Weights of a small image classifier.
Training: muon at rate 0.016, 7300 steps, batches of 384.
Rows from block 3 of a small image classifier, named by matrix and row number. Rows with one number belong to one channel. Each number is 128 + 32 x the weight over its row's rms, rounded and kept within 0 to 255. All counts start at 0.
After each channel's rows are labels from the 100 images, of 14848, where the channel reaches its highest value: "responds to" is what is common among them; "peak at" is the part of the image that holds the peak. Only what is clearly more common there than usual is listed. The data: histories of elementary cellular automata, time running down.
# convs0: first 3x3 conv, stride 2 (model.blocks.3.convs.0.weight, 192x96x3x3, each kernel summed), inputs 48-95
# convs1: second 3x3 conv (model.blocks.3.convs.1.weight, 192x192x3x3, transposed, each kernel summed), outputs 48-95

convs0.51 [120  99 136 116 156 121  91 130 135 136 116 106  89  99 130 148 135  94 131  99  82 154 161 127 106 102 102 145 146  98 128  78 124 164 214 138  98 150 140  86 132 123 133  66 126 113 108 105]
convs1.51 [188 181 116 203  87  81 122 154 121 100  84 161 157 154 135 125 161  91 124 131 130  91 106 121 131 178 138 104  98 154 158  83  97 108 152 187 156 127 103 102 175 129 113 108 102 196  99 137]
responds to: large cells
peak at: top right

convs0.127 [140 125  87 156 146  85  87  68 141 129 141  84  92 115 210 154 130 116 119 110 154  79 140  91 182 140 136 169 125 108 126 170 136 172 113 100 170 170 126 131 137 150 150 146 106 150 147 129]
convs1.127 [169 110 143  31 113 139 122  49 141 140 139 133 111  61 112 118   5 118  78 135 144 148 130 158 171 139  93 185 137 113 107  94 247 161  98  70 108 158 126 137  44 116  99 124 136 158 128 129]
responds to: 111 turns on; large cells; 101 turns on; 011 turns on
peak at: bottom right

convs0.108 [123  80  96  65 115 161 130 137 170  94 130  80 152  74 112 123 136 111 116  50 173 148  48 176 136 109 110  47 141  75  91 116 118 159 163 165  99 143 139  99  63 107  79 163  90 103 120 142]
convs1.108 [131 172 167 145 152 184 155 183 113 121 136 166 134 139 163 128 152 176  83 140 104 132 144  82 127  80 154  41 122 117  85 109 105 111 103 115 142 123 135 110 130 136  55 148  91 143 150 179]
responds to: 100 turns on; large cells
peak at: top right

convs0.123 [ 79 135 144 128  84 149 191 112  92 128  55 118 146 136 134 107 102 130 132 151 100 166 102 125 199  82 128 134 110 128 100  78 134 159  86 149 100 166 139 117 106  88 127 132 141 118  53 171]
convs1.123 [ 80 132  99 145 143  89 129 122 136 165 158  77 150 140 114  88 169  75 153 143 176  72 128 103 173 117 121 147 127  95 123 136 175 106 111 107 107  69 130  70 212 106 108 148 130 106 145  84]
responds to: 110 turns on; large cells
peak at: top right

convs0.48 [140 167 163 101 131  90  76 108  93 127 146 150 108 112 119 101 104 103 125  66 124 135  85 136 110 124 129 161 166 122 124 102 185 111 139 104 132 158  64 101 166 148 143 106 164 210 129 138]
convs1.48 [ 99  89 137 136 136  26 103 141 144 114 100  86 130 141 122  86 148  62 187 117 114  90 163 124 129 118 155  75 121  69 126  92 126 103 171  96 146 168 111 130 182 118 132  94 142 124 168 140]
responds to: 111 turns on; large cells
peak at: top right

convs0.130 [166 122 212 145 128 153  89  81  99  54 126 112 167 121  97 195  90 111 168 163 171 112 120 117 128 132 113 124 101 149 116 129 124 197  78  86 127 138  63  93 128 128 159  71 157 107 145 105]
convs1.130 [ 85  99 146 228  92  56  87 128  88 109 104 116 126 122 126 182 195  39  85  97 185  63 113 140 140 183 165 143 146 116 143 190  96 169 103 141 136 147 145 110 167 148  81 148 131 164 149 148]
responds to: 001 turns on; large cells
peak at: bottom right

convs0.106 [ 34 161 115 128 115 134 154 100 154  58  93 113 130 132 152  66  88 118 117 167 132  46 136 149 201 108  89  99 163 106  87 120 113 148 175 123 163 168 148 147 150 127 119 107 118 169 135 135]
convs1.106 [123 179 112  61 111  60 141 142 142 150 113 126 164 199 151 119 128 141 121 138 126 135  93  89 118 146  86 190 127 102 132 126 141 134 138  68 159 103 128 140  90  86 148  84 120 221  92 143]
responds to: large cells
peak at: top right

convs0.19 [142 137 118 139  76 107 108 127 128 138 133 149 151 107 142 147 159 145 124  62  88 175 131 109  68 116 110 140 174  90 134  89  94 149 112  83 119 157 181 114 129 146 134  37  91 160 148 128]
convs1.19 [108 129 106  98 113 116 130 156 175 153 119 134 119  86 131 181  97 104 108 153  84 125  91 148 153 171 148 163 140 165 116 115 172  68 123 102 125  86 147  93 190 159 118  61 139 153 127 154]
responds to: 100 turns on; large cells
peak at: bottom right

convs0.10 [ 92 140 104  76  73 126 138 118 160 150  95 123 129 116 146 176  92 172 146 111 159 140 173 131 100  68 122 123 154  96 200 144  97  96 110 150 149 127 136 149 147 126 157  37 132 168 139 168]
convs1.10 [160 117 178  88 159  87 145  88 163 106  89  91 125 188 149 129 153 148 110 147  74 105 119 109  99  88  88 149 103 124  72 153 134 120  12 114 103 147 155  87 167 104 154 135 139 130 103  97]
responds to: 110 turns on; 111 turns on; large cells
peak at: top right

convs0.158 [127 107 165 130 123  99 157 167 125  86  96 123  60 129 123 147 116 112 162 120 121 171 156 111  78  82 112  92 123 109 143 189 101 112  91 180 137 201 131  72 183 105  88  88  97  40 131 159]
convs1.158 [170 124 124 171 175 172  89 118 179 124 138 122 120 136 187 138 164  69 167 142 127 101 150 109 106  90 103 138 134 138  56 113 103 158 187 161 124 148 106  74 214 116 117  79 177 166 132 170]
responds to: 111 turns on; large cells
peak at: bottom right

convs0.104 [ 93 114 167 127 122 151 135 121 161 168 154 111  71 162 172  94  77 129 169 111 111 128  80 121 117 146  63 154 107 149 101 100 141  82 139 101 159 142 127  91 104 133 147  77 139 186 128 125]
convs1.104 [ 93 161 106 115 103 152 101 141  93 135 169 135 135 160 161 165  79 182  71 125 154 142 110 157 104 139 115 171 108 172  81 134 111 130 156 109 117 138 107 147  50  88 116 105 118 110  82 134]
responds to: 000 turns on; large cells; 111 turns on
peak at: top right; top centre

convs0.114 [134 155 121 211  92 126 112 137 123 113 120 136 145  94 140 100 149 101 102  94 175 139 139 162 101 145 122 159 128 133  53  70 138 100 169 136 161  56 153 146 120 133 105 103  81 145 189 165]
convs1.114 [130 162 181 145 113 105 107  57 160 164 136 181 171 170 143 134 139 175 109 141  96 169  88 168 108 114 173 138  99 104 142 158 154 120 176 133 156 124 116 182  98 125  65 129 111  95 170 111]
responds to: 011 turns on; large cells
peak at: bottom right

convs0.100 [153  99 122 127 133 103 150 137 130 168 148 166 110 119 183 128 133 135 164 104 148 164 134 150 159  38 122  93 117 108 124 156 119 146  78 107 156 113 117  93 107 121 118 147 125  96 140 142]
convs1.100 [102 130 122  64 187  72 125 108 145 131 103 144 197 120 106 184 163  44 142 133 109 210 132 126  81 105 144 122 114 141 133 132  92  75  84  96 124 124  82 110 224 100 170 112 151 172 124 147]
responds to: 000 turns on; 111 turns on; large cells
peak at: top right

convs0.77 [117 181 201 139 155 151 115  85  58 167 124 172 167 157 102  94 155 142 153 102 139 124 149 127 123 121 149  74 114 156 126 154  83 176 111 101 141 110 117 159  95 137 149  52 173 178 103 107]
convs1.77 [ 90 144 112 118 102  65 110 169  92 120 131 113 128 152  78 179 155 170 169 100 149  96 138 103 118 131 161 128 127 113 101 137 101 149  53 153 111 172  95 193 163 119 100 173 134 150 108 122]
responds to: 111 turns on; large cells
peak at: top right

convs0.111 [179 116 102 104 143 133  69 139 103 109 134 144 153 132 143 128  81  98  99 113 100 127  89  89  45 170  90 150 162  94 104 150 157 146  98 117 196 172 134 142  78 117 151 110 162 123  93 147]
convs1.111 [129 119 171 113 104 225 140 169 158 173  82 162 105 125  70 102 115 121 148 130  97 124  78  99 109 162  81 133  72 135 135  88 124 150 125 169 147  78 140 138 124 242  75 113 119 111  73 174]
responds to: 110 turns on; large cells
peak at: bottom right

convs0.70 [156 126 147 100 123 150 103 136 163 146 104 235 118 108 117 104 128 120 119 163 124 152 142 121 130  48 177 127 141 118 132 175 105 129  89 145  72 133  82 128 182  99 146 119 178  95 158 142]
convs1.70 [136 135 141 122 165  47 120 121  79  98 159 126 113 143  93 154 166  58 114 140 172  85 169  59 116  84 175 124  79  67 114 160 135  96 102 150 129  98 134 140 136  86  77 134 140 188 119 198]
responds to: 100 turns on; 110 turns on; large cells
peak at: bottom right

convs0.38 [160 105 113 107 113 164 145 140 113  98  87 114  83  91 161 118 101 121  47 175 127 120 136 126 167 133 112 160 102 142 131 217 199 165  95 181 125 189 163  94  97  84 139 122 134  75 119 129]
convs1.38 [179 112  99 115 201  84  65 141 177  90 149 163  82  91 119 117 118  90 102 123 114 121  90 185 121  93 100 156 139 106 179 138 123 117 147 128 106 143 150 115 123 133 122 104  96 102 130  97]
responds to: 011 turns on; large cells
peak at: top right

convs0.73 [120 117 123 115  52 103  47 137 174 134  99 180  91 135  89  92 127 177 143 127 148 118 130  95 118 175 144 142 157 151 154 117  82 110  57 170  99 133 153 143 113  72 146  79 125 105 132 101]
convs1.73 [113 126 101  93 106 147 159 136 122 131 162  74 137  82 144 192 130 120  85 101 122  63 112  58  83 151  80 138  89 122  85 134 192  96 103 156 107 126 113 151  92  94 124 110 119 122 132 127]
responds to: 011 turns on; 110 turns on; large cells
peak at: top right

convs0.37 [146 102 120  94  73 117 103 108 143 136  99 183 122 129 144 101  34 171 179  91 163  78 116 107 160 106  51 123 142 109 120 148 114 115 129  84 129 134  95 204 143 159 148 137  99  98 154 132]
convs1.37 [120 131 151 113 133 216 133 134 157 150  96 129 108 154 123 123 137 120 181  92  97 107  96 127 105 149 177  79 196  30 129 161 133 141 161 115 149  62 162 119  91 115  81 156 141 143 167 159]
responds to: large cells; 011 turns on
peak at: bottom right

convs0.126 [160 146 110 138 167  43 137 107 107 138 122 156  96 106  98 135 128  93 161 207 124 123 157 174 156 145 153 195 124 132 123 154 111 112 115  87 112 160 126 104  84 176  82 135  74 110 126 130]
convs1.126 [146 174 164 188 111 181 134  87 105 141 141 183 150 225 110 122 185 106  85 102  47  86 145 129 135 117  85  75  57 150 116 152 171 114  54 113 118 128 103 155 180 111 131 128 121  92  97 164]
responds to: 101 turns on; large cells
peak at: top right; top left

convs0.62 [ 66 166 112 120  49 145 149 104 138 114  99 104 115 125 118  85  40 114 136  82  97 160 157 161 110 137 114 105 122 101  60 172 139 117 123 161 130 135 138 115 137 110 115 104 146  83 146  96]
convs1.62 [146 115 153 106 130 159 112  95 141 100 112 107 162 133 101 161  43 111 126 106 114 220 125 161 129 128 126 139 134 151 140  95 139 111 124 118 147 148 124 129 181 140 163 106 135  84  74 159]
responds to: large cells; 000 turns on; 111 turns on
peak at: top left; top right

convs0.178 [124 129 188 159  61  69 141 200 132 160  93 158 147 136 123 124 111 111 108 153  89 120 122 130 132 189 137 207  78 124 168  98 105 131  71 124 130 118 171 104  96 167 102 137 146 114 126 127]
convs1.178 [150  87 155 173 127 160 158  86 120 178 100 153  68 166 150 113 132 194 148 129 150 151 145 127 141 136 138 107 128  81 150 155 122 103  95 110 128 140 171 178 164  93 141 150 129 124 130  98]
responds to: 010 turns on; large cells
peak at: top right

convs0.190 [138  62 141 186 127 123 121  86 139 120 204 174  99 161 124 106 192 129 161 144 137 139 113 165 161 137 126 196 116 129 111 108 131 139 155  90 124 150 110  67  72 103 119  49 107 118 154 101]
convs1.190 [121 184  86 164  95 102  90  86 122  75 159 152 121 130 114  88 176 143 205 117 138 100 186 128 133  67 145 144 106 133 148 141 179  88 109  90 116 106 114 100 155  84 103 118 156 129 142 154]
responds to: large cells; 101 turns on
peak at: top right

convs0.181 [ 72 147  95 135 194 117 143 153 139 117  90  89 141 167 109 111 101 106 122 129 137 151 153 124 121 135 110 174 118 147 112  93  85 100 173 164 131 145 129  92 115 140 165  75 130  80  86 100]
convs1.181 [165 206 146  56  99  98 154 135 102 162 124 145 184 161 135 138 146 183  72 149 142 138 113 156 104  72 106 172 133 140 169 186  69 126 141 114 184 128 138 122 113 190 141 130 151 113  95 137]
responds to: 000 turns on; large cells; 111 turns on
peak at: top right

convs0.56 [115 161  99 108 102 134 139 127 120 105 176  86 130 110  71 123 125 100 183 146 108 142 135 127 146 150 107 127 146 114 126 151 120 167 170 115 136 135 115  90 100  92  97 120 128  79 144  99]
convs1.56 [149 198 155 107  74 151 191 138 118 162 189 169 104 120 123 133 144 136  84 118  60 103 144  91  93 105  98 111  95 125 185 161 210  90  52 145 132 138 149 158 188 164 148 130  93  96  79 181]
responds to: 010 turns on; large cells; 101 turns on
peak at: top right

convs0.98 [106 157 142 181 150 178  72 126 137 127 123 162 138 139 111 135  83  88 106 115 130 188  69 151 139  72 189 104 148 161 100 156 102  97  97 118 123  97 109 114 146 152 106 130 174  92  85  98]
convs1.98 [ 80 143  98 109 112  59 105  88 168  69 187 116 149 174 108 101 123 161  99 189  58 116 180 133 109 126 139 118 133 117 102  82 126  99  94 164 107 136 153 167 126  77 114 119 100 139 157 156]
responds to: 011 turns on; large cells
peak at: top right

convs0.25 [153 126 130 135 105 174  70 134 175 127 119 111 158 134 169 147 113 120 170 120 138 114 203 126 135 164  91 123 176  69 135 122 119 118 127 170 121 154 116 177 115 103 142 144  72 161 169 168]
convs1.25 [119  76 105  66 104 128 112 118 144 118 114  92 163 150 103 114 136 126 143 141 136 204 144 154 147 179  58 145 123 111  98 123  96 105   7 105 132  76  78 117  68 114 133  94 121 135 124 125]
responds to: 110 turns on; large cells; 011 turns on
peak at: bottom right

convs0.81 [108 136 140  89  80 128 109  64 169 123  84 141 118 167  69  93  58 148 124 192 137  75  63 163  73 155 137 133 117 109 164 130 145 120 165 131 118 110  64 110 160 113 113 110 116 100 186 115]
convs1.81 [147 113 111 107 150 110 206  94 126  83 127  95  71 118 112  99  88  95  81 119  99 135 124 124 131 121 113 183 142  95  84 131 114 114 100 107  88 137 130 141 252 143 124 168 127  89  94  89]
responds to: 110 turns on; large cells
peak at: top right

convs0.152 [112 112 131 144 146 168 124 133 116 128  74 164  82 170 182 126 126 162 127 113 170  89 174 170  90  92  91 131 142 156 105 122 117 178 115 114 149 114 159 136 150 200  83 119 125 148 144 147]
convs1.152 [114  95 143 121 142 165 187  95 101 130 134 195 125 136 121  97 176  89 157 122 180 122 101 155  56 119 133 187 193 150  17 147 101 107 178 179 121 141 105 142  78 125  86  94 140 149 129 127]
responds to: 111 turns on
peak at: top left; top centre

convs0.135 [ 63 102 158 140  97 108  87 188 110 122 136 138 105 138 111 182 167  78 102 138 173 161 210 148 166 107 146 126 113 123 136 152 179 175 138 119 172 170 104 154 170  75 188 145 124 145 102 161]
convs1.135 [152 196 133 125 152 176 143 147 154 134 114 105 137 161 175 105 125 124 139 121 143 201 112 112 138  70 170 120 107 130 118 174 147 123 141 121 126 105 115 109  34 124 137  87  93 129 223 150]
responds to: large cells
peak at: top right

convs0.150 [117 126 139  91 115 101 152 127 150 137 184 212 108 120 124 156 197 166 116 116 128 125 132  67  86 112 150  98 132 128  76 176 118 157 145 155 120 129 131  98 142 128 174 139  68 151 135 172]
convs1.150 [105 147 137 110 142 151 113 133 149 103 106 147 103 128  70 126 129  42 149 124 108 109 137 112  56 141 121  81 126  98  61 165 142 111 141 170 149 134 134 132 135 121 107 100 167 139 117 130]
responds to: 110 turns on
peak at: top right

convs0.63 [142 106 132 143 121  84  91 122 104 123 140 132 101 161 139 169 129 114 202 161 123 216 104 123 164  90 174 117  84 153 153 172 138 169  99 128 133 201 151 106 158  93 145 160 142   7 140 124]
convs1.63 [123 116 145 139 184 157  96 114 110 144 145 133 152 112 158  84 118 146 144 197 129  83 165 117  77 113  73  99 148 127 118 175 100  92 126 156 127 126 120 120 125 128 165 129 154 198 111  97]
responds to: 111 turns on; large cells
peak at: top right

convs0.129 [110 158  97  54  86 137 147  80 127 126 128  97  83 162 133 116  99 134 113  84 113 162  35 135 172  66 141 184 130 116  95 104 161  66 146  82 131 101 122 119 121  97 116 148 133 119 175 108]
convs1.129 [123 171 207 116 106 114 177 114 115 133 135 173 101  80 113 100 128 163 112 147 110 195 161 141 185 129 133 139  98 121 170 102 130 170 178 101  92 149 154  83  75 148 148 148 130 133  82 127]
responds to: 000 turns on; 111 turns on; large cells
peak at: top right; top left

convs0.26 [114  98 178 113  99 143 126 149 126  85  83 143 147  93  69 103 106  63 141  73 139 148 125 138 108  96 133 130 127 127 103 165  79 151  90  98 154  96  76 105 133 100  63 144 125  82 102 117]
convs1.26 [120 147 103 114 163 188 138 157 170 101 163 100 130 130 148 188 168 111 106 114 117 121 111 138 151 148 136 158 146  98  92  91 126  96 182 153 116 142 162  76 141 126 100  86 161 103  95 183]
responds to: 001 turns on; large cells
peak at: top right

convs0.65 [149 127 153 161 165 113 166 154 122  66 157 165 162  67 131 151 160 100 133 177 164 156 146 104 132 169 143 139 129 142 154  49 113 153  87  87 112  99 125 189 152 183 147 174 112 149 131 131]
convs1.65 [163 100 149 172 147 124  78 126  86 110 140 162  80 107 131 119 195  86 186 111 112 140 121  82 141 182 180 118 164 202 153 213  56 129 122 199 154 113 121  83 116 109 126 164 120 177 133 121]
responds to: 001 turns on; 111 turns on; large cells
peak at: top right

convs0.191 [153 105 125 114  98 113 164 166 167 173 103 160  91 107 113 127 111 132 168 145 175 173 147 189  83  89 146  96 112 130  87 162 172 123 148 105 103 102  89  71 123 121 143 117  79 141 157 107]
convs1.191 [172  66 136 121 100 152 116 130 188 163 159 128 105 129 180 108 113 106 169 131 151 144  73 140 106 110 206 152 130 108 126 175 121 114 160 101 120 164 170 117  84 161  80 100 112 188 139 132]
responds to: large cells; 011 turns on
peak at: bottom right

convs0.7 [ 62 171 123 147 111  93  56  74  91  98 146 110 114  92  74  66 120 128 152 140 182 149 148 156 159 184 123 139  94 141  85 159 143 136 109 157 182 128 105  99 159  87 130 114 160 181  98 103]
convs1.7 [ 88 162 134  92  75 133 147 152 165 117 168 128 166 121  73  58 116 115 147 124  75 177 137 145 135  68 144 100 157 116 140 109  82 116 139 133 141 126 109 145 124 142  77 143 128  94  89 124]
responds to: 111 turns on; large cells
peak at: top right

convs0.21 [ 59 157 181  82 136 111 161 145 103 121 123 123 160 138 204 101  99 114  71 170 150 120 151  69 131 151  88  85  97 127 116 164  63 148 172  99 141 121  44 141 103 165 113 104  90 136 129 110]
convs1.21 [141 153 168 112  94  80  97 142 128 111 137 148 134 179 111  72 188 103 103 130 130 162 117 133 105 104  29 112 134 137 159 115  62 104 115 133 155 102 144  67 112  73 123  77 138 168 143  94]
responds to: 111 turns on; large cells
peak at: top right

convs0.166 [150 129 149  79 116 163 164 196 138 101 121 145 181 135  76 111 115 129  98 112 143 212 107 107 155 149 100 120  93 128 103 160  83 118 131  66 110 162 138 126 134 152 175  91 113 147 136  78]
convs1.166 [150 114 101 129  99 108 101 167  75 148 166 159  99  75 167 133 125 151 117  99 188 139 132 117 100 129 145 141 115 139 118 184 104 171 117 123 137 153 110 187 179 108 158 163 106 119 105 101]
responds to: 010 turns on; large cells; 101 turns on
peak at: top right

convs0.54 [124  94 128 124 128 166 122  54  91 148 154  95  69 102 123 110 130 129 204 127 156 139 147 130  93 118 131  98 102 132 125 106 152  93 130 124  92 136  80  64  99 106 148 151 148  67 146 145]
convs1.54 [150 111 148 133 142 170  65 110 105 127 127  96 116 133 133  41 120 123 163 113 119 126 161 158  99 122 106 127 181  78  76 173 129 182 100  82 172  89 147 134 165 112 101 131  90 185 136 124]
responds to: 011 turns on; large cells; 001 turns on
peak at: bottom right

convs0.155 [100  78 128 118 161 132 165 150 128  85 141 124 147 129 118 121  70 102 110 145 115 131 145 174 130  87  92  80 147 150 149  75 121 169 176 100  94 196 144 168 117 190  84 131  90 110 155 179]
convs1.155 [ 91 144 124 112  56  83 132 145  74 104 141 121 159 143 111 141  58  93 159 142  95  61  96 121 115  87 165 120  89  66  70 121 103  58 105 135 156 123 151 139 121 156 130 114 116 188 103 121]
responds to: large cells; 000 turns on
peak at: top right

convs0.110 [113 139 113  84  76 124 114 141 172  84 129 182 103 143 125  94 148 108 119 119 129 149 139 115 104  84 190 172  60 156 138 103 110 148 111  72  92 168  53 140 134 117 119 113 142 132 140 112]
convs1.110 [181 156 139 126 126 108 140 137 175 115 137 147  80 130 166 104 144  60 110 140 148 105 149 119  83 105 127  65  77 108  77 124 138  79  60 126  92  99 186 121 160 114 122 171 141 159 128 110]
responds to: 110 turns on; 111 turns on; large cells
peak at: top right

convs0.149 [152 132 123 138 122 122 145 175 144 154 102 129  95 132 169  53 153 129  90 146 122 176 165 119 140  63 117 111 158 109  87 186 137 102 166 141 132 138 191 139 141  53 177 105 180 104 127 115]
convs1.149 [113 112 140  95 146  39  76  94 131  93 101 128 137  88 108 164 181  62 135 126 151  21 147  92 161 123 130 136  77 146 132 116 118  92  77 129 149 147 127  74 179 121 184 156 130 130 109  97]
responds to: 111 turns on; large cells
peak at: top right

convs0.120 [102 131  94  79 138 105  75  72 120 126 103 151 164 113 101 176 102 107 106 194 137 154 147 123 147 171 159 162 112 170 116  84 112 216  88 160 102 160 119 153 120 162 121 111 179 141 114 150]
convs1.120 [151  62 156 158 131 166 142 102 147 142 127 105 145 103 135 134 165  63 145  79 144 109  80 120 152 114 113  94 138 145  75 102 125 127 165 119 102 114 168  86 111  81  71 143  97 167 120 125]
responds to: 110 turns on
peak at: top right